python train.py --train_examples=39062 --gain_aug_db=10 --norm="batchnorm" --activation="elu" --kernel_size=3 --nesterov=false --orthogonalizer="polar_express" --grad_clip=1.0
Rows from block 2 of a small audio frame classifier, named by matrix and row number. Each number is 200 + 20 x the weight over its row's rms, rounded and kept within 0 to 999. All counts start at 0. After the name is the row's rms in percent of the matrix's.
After each channel's rows are labels from the 100 clips, of 14976, where the channel reaches its highest value: "peak on" is the class under the peak; "responds to" is what is common among them. Only what is clearly more common there than usual is listed. The data: tunes sung on syllables by a formant synthesiser.
# conv: width-3 conv (model.blocks.2.conv.weight, 288x288x3, each kernel summed), inputs 232-287

conv.179,103,193,177,166,216,229,192,219,156,195,160,198,205,231,221,221,188,190,193,196,174,205,212,207,192,233,202,209,161,223,169,207,210,219,163,193,187,228,220,196,161,232,208,182,214,185,166,171,183,215,171,213,221,200,183,201,197
peak on: silence
responds to: consonant: none; vowel: /æ/

conv.31,090,241,214,196,193,191,180,187,200,199,158,228,242,157,190,221,208,169,197,226,180,216,218,210,189,200,230,204,194,218,232,217,203,190,206,203,206,207,219,176,181,220,197,205,204,211,194,197,179,166,213,171,211,217,181,223,216
peak on: /i/; /t/
responds to: consonant: /ʃ/; vowel: /i/; mains hum; clipping

conv.247,080,219,229,186,179,203,185,209,178,181,193,188,162,214,228,185,190,175,237,149,196,202,204,192,173,199,184,238,194,250,211,183,219,225,202,190,216,166,183,187,214,204,206,194,181,217,207,208,203,219,224,168,207,170,179,194,228
peak on: /t/; /ʃ/
responds to: consonant: /t/; vowel: /o/; consonant: /ʃ/

conv.40,093,208,215,197,181,183,197,189,159,208,190,252,159,182,227,232,187,198,185,198,207,190,184,196,186,198,146,200,193,189,212,172,206,220,159,209,208,233,213,235,208,192,178,205,214,179,190,190,227,190,201,159,210,214,199,228,200
peak on: /t/
responds to: consonant: /t/; consonant: /d/; clipping

conv.286,100,241,208,173,202,211,200,193,199,239,213,235,177,205,212,224,227,218,218,187,194,177,192,176,181,203,206,212,196,225,216,165,197,195,209,204,209,201,208,182,238,208,201,162,188,158,230,158,191,181,201,168,221,159,216,177,226
peak on: /æ/
responds to: vowel: /æ/; deep voice; consonant: /d/

conv.120,104,177,187,179,213,186,174,221,170,173,205,182,196,218,208,167,205,188,220,172,197,197,189,225,201,226,165,225,218,208,257,226,154,201,189,197,166,177,211,210,205,228,208,215,186,190,183,231,215,176,196,226,194,193,197,217,205
peak on: /e/
responds to: child-like voice; vowel: /e/; consonant: /d/

conv.122,093,207,214,233,187,186,194,207,178,200,194,178,184,241,151,194,201,180,212,178,202,153,237,227,193,202,193,156,217,198,190,236,174,197,196,185,187,213,180,197,181,187,191,227,182,219,203,180,158,199,198,202,191,183,216,204,214
peak on: /u/; /d/
responds to: consonant: /d/; vowel: /u/

conv.229,105,212,187,167,203,221,243,228,208,200,197,170,189,219,231,201,232,204,181,209,231,194,210,199,179,211,211,178,226,189,162,207,188,218,222,201,183,226,190,179,246,198,187,223,209,245,183,169,158,196,212,190,210,188,252,166,207
peak on: /i/
responds to: vowel: /i/; consonant: /d/

conv.107,105,201,187,212,226,158,198,188,236,210,231,188,200,222,196,267,222,214,194,198,207,180,179,184,210,207,166,199,236,183,215,182,178,217,188,227,233,201,224,196,187,232,215,222,215,212,194,183,226,240,170,176,168,223,164,183,155
peak on: /ʃ/
responds to: consonant: /ʃ/

conv.227,103,193,176,200,263,171,258,195,209,227,224,252,178,195,195,218,248,190,208,195,176,170,202,191,187,212,205,181,190,213,184,181,188,193,208,194,212,163,222,171,209,211,192,196,186,198,216,198,208,222,174,227,200,196,183,200,213
peak on: /e/
responds to: vowel: /e/; consonant: /d/

conv.134,092,201,198,193,166,213,203,189,203,210,244,220,205,156,191,173,206,189,229,227,184,202,179,197,201,188,172,224,192,222,183,204,241,212,222,192,178,196,202,165,189,245,233,206,186,217,200,180,222,223,171,208,198,187,183,191,202
peak on: /u/
responds to: consonant: /b/; vowel: /u/

conv.166,091,213,221,194,197,194,195,207,202,205,202,186,222,223,192,218,179,148,180,174,194,191,217,199,182,212,169,234,190,207,188,173,201,195,239,188,212,185,205,187,214,178,193,203,212,198,202,184,201,220,237,217,179,241,197,195,188
peak on: /b/
responds to: consonant: /b/; vowel: /u/; vowel: /o/

conv.109,096,208,192,199,197,190,178,165,163,177,187,223,163,219,240,183,168,219,188,221,246,193,221,207,189,213,238,174,194,211,235,198,181,182,224,186,223,169,184,172,248,201,181,201,194,202,233,170,189,176,173,210,197,192,202,214,218
peak on: /o/
responds to: vowel: /o/; consonant: /t/; consonant: none; clipping

conv.260,100,223,208,187,176,181,190,207,214,238,211,210,189,189,210,155,165,211,183,230,244,204,234,170,184,219,209,192,213,208,235,194,183,175,219,213,218,196,197,172,228,250,173,200,205,177,181,234,214,201,182,226,221,228,217,193,197
peak on: /u/; /t/
responds to: vowel: /u/; thin (high-pass); consonant: /t/; consonant: /b/

conv.265,095,214,187,210,201,209,201,192,189,219,162,215,239,231,196,169,195,200,201,202,218,209,194,207,223,192,173,196,208,205,228,199,197,233,204,220,228,197,194,195,196,196,143,198,224,165,201,206,221,233,160,237,217,184,228,203,208
peak on: /æ/
responds to: consonant: /ʃ/; vowel: /æ/

conv.133,096,205,200,220,208,183,167,176,179,193,234,197,224,194,186,182,219,172,207,260,220,206,175,230,235,217,200,223,195,176,210,210,215,177,228,220,197,188,211,213,184,182,227,233,163,206,223,182,188,192,215,196,213,221,175,163,160
peak on: /u/; silence
responds to: vowel: /u/; deep voice

conv.55,100,217,234,222,192,195,186,179,220,234,218,185,189,182,212,161,208,188,184,212,183,177,196,197,196,199,223,212,206,211,181,200,213,168,198,203,197,200,224,240,210,203,198,175,248,223,219,188,191,206,192,181,180,215,183,214,222
peak on: /b/
responds to: consonant: /b/; vowel: /ɑ/; clipping; mains hum

conv.136,112,190,212,202,195,219,181,216,190,207,167,211,253,208,193,192,193,189,217,195,240,200,179,184,216,212,192,180,214,215,234,178,207,174,226,199,195,234,232,216,236,227,191,207,229,196,199,218,231,183,197,250,181,174,214,197,207
peak on: /æ/; /ɑ/
responds to: vowel: /æ/; vowel: /ɑ/; thin (high-pass)

conv.276,092,227,213,168,188,209,202,200,182,176,224,177,186,177,193,202,201,184,218,156,229,208,199,181,227,210,196,241,188,191,217,189,245,180,205,188,199,190,207,203,212,216,191,217,223,173,193,241,160,200,192,209,218,210,215,201,194
peak on: /b/; /o/
responds to: vowel: /o/; consonant: /ʃ/; consonant: /b/

conv.225,107,179,190,244,231,170,205,193,179,185,175,204,211,202,206,243,191,184,213,197,181,196,196,211,227,194,177,217,187,172,175,191,157,208,184,192,179,207,204,171,189,234,195,240,170,176,213,205,171,186,224,195,184,194,237,195,201
peak on: /u/
responds to: vowel: /u/; consonant: /t/

conv.33,095,197,142,190,177,196,203,226,222,205,196,216,205,197,183,233,201,178,217,215,212,239,199,245,186,208,222,200,219,183,201,190,203,214,220,181,184,220,206,192,184,239,218,226,194,194,233,190,175,193,255,212,166,200,142,187,203
peak on: /ʃ/
responds to: consonant: /ʃ/

conv.163,101,194,215,216,217,186,208,184,234,180,249,186,204,215,245,204,161,244,197,228,228,172,197,177,145,216,165,184,192,208,179,206,198,195,231,222,196,186,237,225,187,181,192,183,194,215,196,215,207,217,244,195,186,178,207,200,234
peak on: /o/; /u/
responds to: consonant: /b/; deep voice; vowel: /o/

conv.284,104,206,204,218,201,204,182,189,202,205,227,214,195,164,203,220,187,166,188,214,209,211,218,142,219,180,256,199,201,213,203,188,206,190,204,182,214,191,221,201,170,233,213,196,211,207,181,224,202,185,176,163,219,225,195,207,184
peak on: /o/
responds to: vowel: /o/; consonant: /ʃ/

conv.279,095,212,183,232,207,194,185,199,213,220,212,197,181,183,209,220,220,226,197,208,207,180,209,219,178,190,204,169,226,212,223,202,231,202,223,188,240,208,201,227,209,192,165,166,208,209,185,196,168,213,167,191,177,229,213,190,232
peak on: /ɑ/
responds to: vowel: /ɑ/; consonant: /b/; thin (high-pass); consonant: /d/

conv.262,097,183,179,203,188,194,216,196,208,221,181,159,212,207,219,200,196,209,169,181,192,210,191,221,252,219,199,203,223,176,199,229,210,213,191,208,179,214,183,199,218,181,229,187,200,199,184,207,217,200,173,210,177,220,177,201,174
peak on: /ʃ/
responds to: consonant: /ʃ/; clipping

conv.194,095,188,231,212,226,179,225,187,247,181,214,204,205,167,195,246,218,211,200,226,177,191,200,208,213,206,198,208,210,201,215,193,214,224,183,184,202,214,224,202,185,221,168,213,193,220,211,201,187,179,237,189,214,207,194,186,195
peak on: /æ/
responds to: consonant: /d/; vowel: /æ/

conv.158,098,207,181,191,241,169,215,260,189,220,206,213,204,187,167,198,186,209,186,174,191,215,186,229,205,165,224,203,233,176,184,198,206,174,235,207,188,221,186,179,205,195,196,184,200,210,223,189,179,187,212,186,203,236,191,200,212
peak on: /d/
responds to: consonant: /d/; vowel: /ɑ/

conv.117,111,197,201,181,218,204,208,204,202,205,199,215,208,184,173,177,225,195,212,214,177,226,230,216,190,203,197,195,229,189,183,183,216,215,222,206,208,175,205,263,201,190,173,187,201,219,190,199,220,218,186,212,227,234,195,191,206
peak on: /ʃ/
responds to: consonant: /ʃ/; vowel: /ɑ/

conv.61,119,220,177,205,201,198,212,211,211,187,203,210,193,174,200,203,170,204,175,221,179,180,238,205,175,174,187,191,182,214,213,224,226,210,206,197,200,185,185,211,205,171,210,191,211,202,202,196,166,187,229,179,200,206,189,226,208
peak on: /æ/
responds to: vowel: /æ/; child-like voice; thin (high-pass)

conv.151,090,201,199,213,183,225,206,224,207,205,213,210,170,217,154,180,216,221,223,197,248,184,219,210,182,197,221,212,205,163,182,193,206,214,224,185,205,191,225,219,168,186,211,191,192,180,185,215,239,258,166,189,211,211,182,216,195
peak on: /d/; /t/
responds to: consonant: /d/; consonant: /t/

conv.6,109,181,201,235,174,218,230,198,213,227,194,186,228,169,155,171,230,207,184,215,166,250,225,222,198,224,219,212,216,220,189,179,243,153,201,197,230,231,183,197,187,190,164,210,212,214,202,225,158,202,210,195,177,194,229,224,181
peak on: /b/
responds to: vowel: /ɑ/; consonant: /b/; child-like voice

conv.70,104,197,217,176,232,218,206,179,168,210,226,154,248,212,172,188,216,225,195,191,218,192,214,228,208,187,165,178,174,223,219,188,211,179,228,192,189,212,187,223,197,187,219,192,191,213,174,235,182,221,220,215,217,177,172,209,223
peak on: /æ/; /ɑ/
responds to: child-like voice; vowel: /æ/; vowel: /ɑ/; thin (high-pass)

conv.172,110,212,186,184,207,211,211,207,200,246,178,213,226,206,193,217,237,185,182,209,180,188,214,181,180,201,188,221,239,198,184,193,205,217,217,202,191,247,250,174,219,203,183,194,189,217,197,205,211,189,230,194,197,173,225,184,222
peak on: /i/
responds to: vowel: /i/; clipping

conv.90,093,203,214,191,204,176,195,212,174,180,218,241,199,182,209,199,214,239,220,211,223,177,217,206,199,176,167,239,213,225,189,162,163,213,186,213,201,178,225,207,225,213,179,189,240,177,208,153,206,166,214,202,177,228,228,182,179
peak on: /d/; /ɑ/
responds to: consonant: /d/; vowel: /ɑ/; vowel: /o/

conv.37,097,197,208,240,194,166,176,207,229,184,200,197,186,207,244,183,185,212,199,203,223,202,194,192,195,179,189,192,197,193,188,213,221,238,222,231,217,219,183,219,187,193,199,197,211,228,160,189,242,204,186,170,214,200,226,202,201
peak on: /o/; /t/
responds to: vowel: /o/; consonant: /ʃ/; consonant: /t/

conv.171,109,188,171,188,184,213,244,193,199,148,182,164,225,222,193,200,216,193,170,181,232,177,200,213,212,230,232,195,220,236,212,214,184,178,218,216,203,209,217,207,218,222,216,219,216,207,201,208,237,184,222,205,188,186,193,180,203
peak on: /o/
responds to: vowel: /o/; vowel: /ɑ/; clipping

conv.272,090,207,190,169,195,194,242,191,194,207,208,171,198,206,201,227,224,204,190,181,205,230,243,204,229,207,202,202,215,168,174,177,219,181,211,212,203,212,203,189,194,214,206,194,199,219,197,202,180,209,239,202,196,174,168,222,235
peak on: /ʃ/
responds to: consonant: /ʃ/; vowel: /æ/

conv.196,098,206,201,168,241,168,230,191,212,202,197,242,243,186,197,197,202,178,210,213,200,215,198,193,220,210,156,211,223,218,196,204,201,194,196,131,207,189,214,230,226,196,201,241,183,182,204,202,224,189,197,205,205,217,159,211,207
peak on: /e/; /o/
responds to: child-like voice; vowel: /e/; consonant: none

conv.211,092,215,193,183,191,196,232,203,181,207,210,206,179,238,210,204,221,190,222,190,200,227,190,188,201,188,166,206,205,222,200,214,171,190,201,242,207,216,203,187,213,227,192,185,196,175,227,212,235,203,179,173,203,240,192,191,189
peak on: /d/
responds to: consonant: /d/

conv.191,098,192,189,209,225,154,217,199,196,196,243,192,200,231,201,230,186,202,188,214,226,218,208,202,201,158,218,239,211,199,228,184,183,187,240,215,216,202,208,221,230,190,212,216,207,223,220,219,190,196,212,191,202,208,212,181,151
peak on: /u/
responds to: vowel: /u/; consonant: /ʃ/; mains hum; consonant: /t/

conv.5,099,200,182,171,202,193,225,244,207,165,200,226,166,224,200,197,209,195,191,194,194,224,223,205,185,187,196,217,156,213,214,204,174,211,201,194,203,201,190,211,193,216,192,219,159,196,184,192,206,237,149,215,208,220,224,215,199
peak on: silence; /t/
responds to: vowel: /o/; consonant: /t/

conv.64,083,176,185,181,203,218,204,190,194,205,198,217,213,184,182,201,159,174,203,206,186,254,181,230,210,189,197,230,184,217,207,193,214,182,218,208,209,207,219,195,199,216,186,210,227,201,203,205,242,212,209,199,212,208,208,157,186
peak on: /u/
responds to: consonant: /b/; vowel: /u/

conv.263,098,210,198,182,217,221,213,199,212,208,181,211,207,218,182,213,175,207,198,252,209,212,239,206,197,242,217,205,190,184,208,214,200,181,221,186,191,219,218,196,177,192,211,197,211,209,207,223,184,185,187,196,222,216,208,186,222
peak on: silence
responds to: consonant: none; clipping

conv.164,087,241,215,214,181,206,204,204,193,191,207,198,268,185,205,171,212,193,188,186,202,184,221,193,168,186,203,190,232,217,176,201,173,159,245,166,227,173,203,221,193,215,201,186,181,180,206,230,216,187,180,181,190,174,234,217,203
peak on: /o/
responds to: vowel: /o/; consonant: /d/

conv.27,103,183,172,210,197,220,212,210,231,176,211,163,253,218,174,204,213,203,174,180,180,208,187,216,239,200,192,200,185,224,217,186,199,221,196,169,206,171,179,205,190,217,214,191,211,162,198,211,196,180,213,167,218,203,239,218,167
peak on: /ʃ/
responds to: consonant: /ʃ/

conv.212,113,193,194,165,210,190,180,202,174,159,182,224,163,150,213,198,202,218,234,218,195,156,170,197,201,199,199,211,222,211,198,214,216,162,189,206,225,165,192,200,189,181,188,194,199,221,210,244,195,204,182,220,179,222,198,188,159
peak on: silence
responds to: vowel: /ɑ/

conv.39,103,215,184,174,225,206,241,179,227,182,195,219,204,197,219,214,208,228,207,224,162,193,220,194,205,232,212,198,201,224,219,183,221,194,221,242,199,249,198,186,197,215,186,192,207,192,206,203,185,211,202,191,202,159,194,205,176
peak on: /i/
responds to: vowel: /i/; consonant: /d/

conv.84,113,178,206,226,195,215,164,209,213,197,199,229,202,174,195,202,202,195,159,195,159,232,163,208,204,215,207,206,177,159,185,197,206,204,166,188,167,188,193,216,151,196,201,196,181,159,193,200,164,192,234,209,172,187,175,206,210
peak on: /u/
responds to: child-like voice; vowel: /u/; consonant: /ʃ/

conv.257,097,194,242,215,189,173,212,208,175,196,221,220,183,208,181,222,163,242,214,207,207,186,177,212,195,218,168,186,237,183,191,189,204,190,203,197,178,218,197,212,198,173,200,185,205,194,209,212,222,166,206,213,202,179,189,196,229
peak on: /ɑ/
responds to: consonant: /d/; vowel: /ɑ/

conv.270,087,231,203,192,193,196,199,210,190,207,165,212,227,218,215,177,224,188,237,199,190,177,175,233,223,216,222,162,206,176,239,209,220,202,206,152,184,203,183,187,208,233,214,226,194,193,174,179,195,205,171,222,164,214,182,206,215
peak on: /ʃ/
responds to: consonant: /ʃ/; vowel: /o/

conv.26,099,187,196,183,194,239,153,173,196,173,216,209,164,239,202,193,230,214,184,214,219,206,196,189,160,212,187,186,217,176,217,217,215,224,206,233,228,205,213,220,219,181,219,220,239,215,180,190,225,216,206,172,195,222,196,223,190
peak on: /b/
responds to: consonant: /b/; vowel: /o/

conv.9,100,190,196,228,201,187,188,209,227,204,200,190,220,218,205,208,203,196,201,179,233,195,212,171,229,179,186,215,251,207,175,182,215,237,184,192,240,180,181,231,194,204,249,198,183,179,167,229,175,216,207,201,184,189,182,206,216
peak on: /ʃ/
responds to: consonant: /ʃ/

conv.13,094,205,226,228,218,188,201,216,200,212,222,158,197,240,219,215,221,185,227,205,210,252,205,218,197,219,172,178,188,206,138,203,192,215,181,212,246,191,187,202,191,194,183,204,218,173,199,187,213,176,220,166,190,170,200,179,197
peak on: /ʃ/
responds to: consonant: /ʃ/; vowel: /æ/

conv.199,106,224,169,238,170,172,193,165,195,223,218,186,206,221,212,212,192,189,214,187,217,220,233,221,208,190,235,240,196,181,173,220,217,200,200,214,214,183,176,193,213,187,180,172,193,178,168,203,194,179,177,215,178,193,218,154,246
peak on: /o/; /t/
responds to: vowel: /o/; consonant: /d/

conv.106,098,196,203,230,205,148,228,249,224,190,170,178,203,221,196,226,206,222,174,173,196,201,232,206,202,154,207,188,223,196,217,207,184,209,178,199,181,240,193,194,193,206,211,223,186,171,211,179,183,208,203,204,180,211,183,194,190
peak on: silence
responds to: vowel: /i/; consonant: /ʃ/; clipping

conv.155,098,201,221,192,215,214,224,224,192,170,240,178,187,236,188,196,216,176,198,191,240,216,191,179,211,202,199,198,241,180,223,198,205,167,221,213,195,150,206,196,214,157,211,203,231,210,175,236,177,215,204,213,198,168,222,175,168
peak on: /n/; /d/
responds to: consonant: /n/; consonant: /d/

conv.47,096,201,171,209,183,222,222,194,219,217,215,199,210,212,198,169,193,229,231,200,195,202,175,172,207,219,234,194,188,208,209,220,186,193,210,217,214,213,185,211,200,196,169,184,227,177,216,205,236,214,170,184,222,204,219,181,232
peak on: /æ/; /ʃ/
responds to: consonant: /ʃ/; child-like voice; vowel: /æ/

conv.254,086,200,190,232,207,186,211,185,207,181,181,218,232,205,190,214,173,199,219,206,194,205,207,186,219,197,212,213,173,198,195,215,209,196,222,189,196,215,246,169,171,180,213,140,192,206,184,219,185,199,181,226,175,207,171,194,187
peak on: /m/
responds to: clipping; consonant: /ʃ/

conv.129,110,216,217,201,182,184,216,182,197,223,199,213,199,208,204,211,192,196,162,176,247,172,174,178,218,207,177,209,203,203,174,220,212,192,216,216,213,205,217,196,205,201,199,200,176,220,190,211,234,208,222,172,238,197,178,217,202
peak on: /e/
responds to: vowel: /e/; consonant: /d/; consonant: /ʃ/

conv.147,088,238,225,185,197,196,195,213,215,223,250,207,201,194,175,203,201,187,168,188,215,240,235,197,203,231,177,211,209,168,221,190,170,214,192,191,217,188,204,196,171,203,197,234,201,172,210,203,262,223,206,200,194,168,190,177,185
peak on: /d/; /b/
responds to: vowel: /ɑ/; consonant: /d/; consonant: /b/

conv.156,101,210,225,175,195,220,168,206,189,156,180,194,180,191,210,181,190,231,211,224,217,193,200,218,231,194,219,197,186,208,210,220,206,219,206,216,191,221,183,225,205,207,177,214,196,180,202,227,223,220,181,200,215,202,209,189,199
peak on: /b/; /t/
responds to: vowel: /ɑ/; consonant: /b/; vowel: /o/; consonant: /t/

conv.190,105,208,200,192,200,179,197,195,209,225,189,174,176,209,254,212,177,204,170,231,191,183,226,219,197,216,165,211,199,214,208,235,212,194,173,172,189,198,222,196,222,190,192,209,189,199,210,164,156,165,186,172,239,170,196,200,195
peak on: silence
responds to: vowel: /ɑ/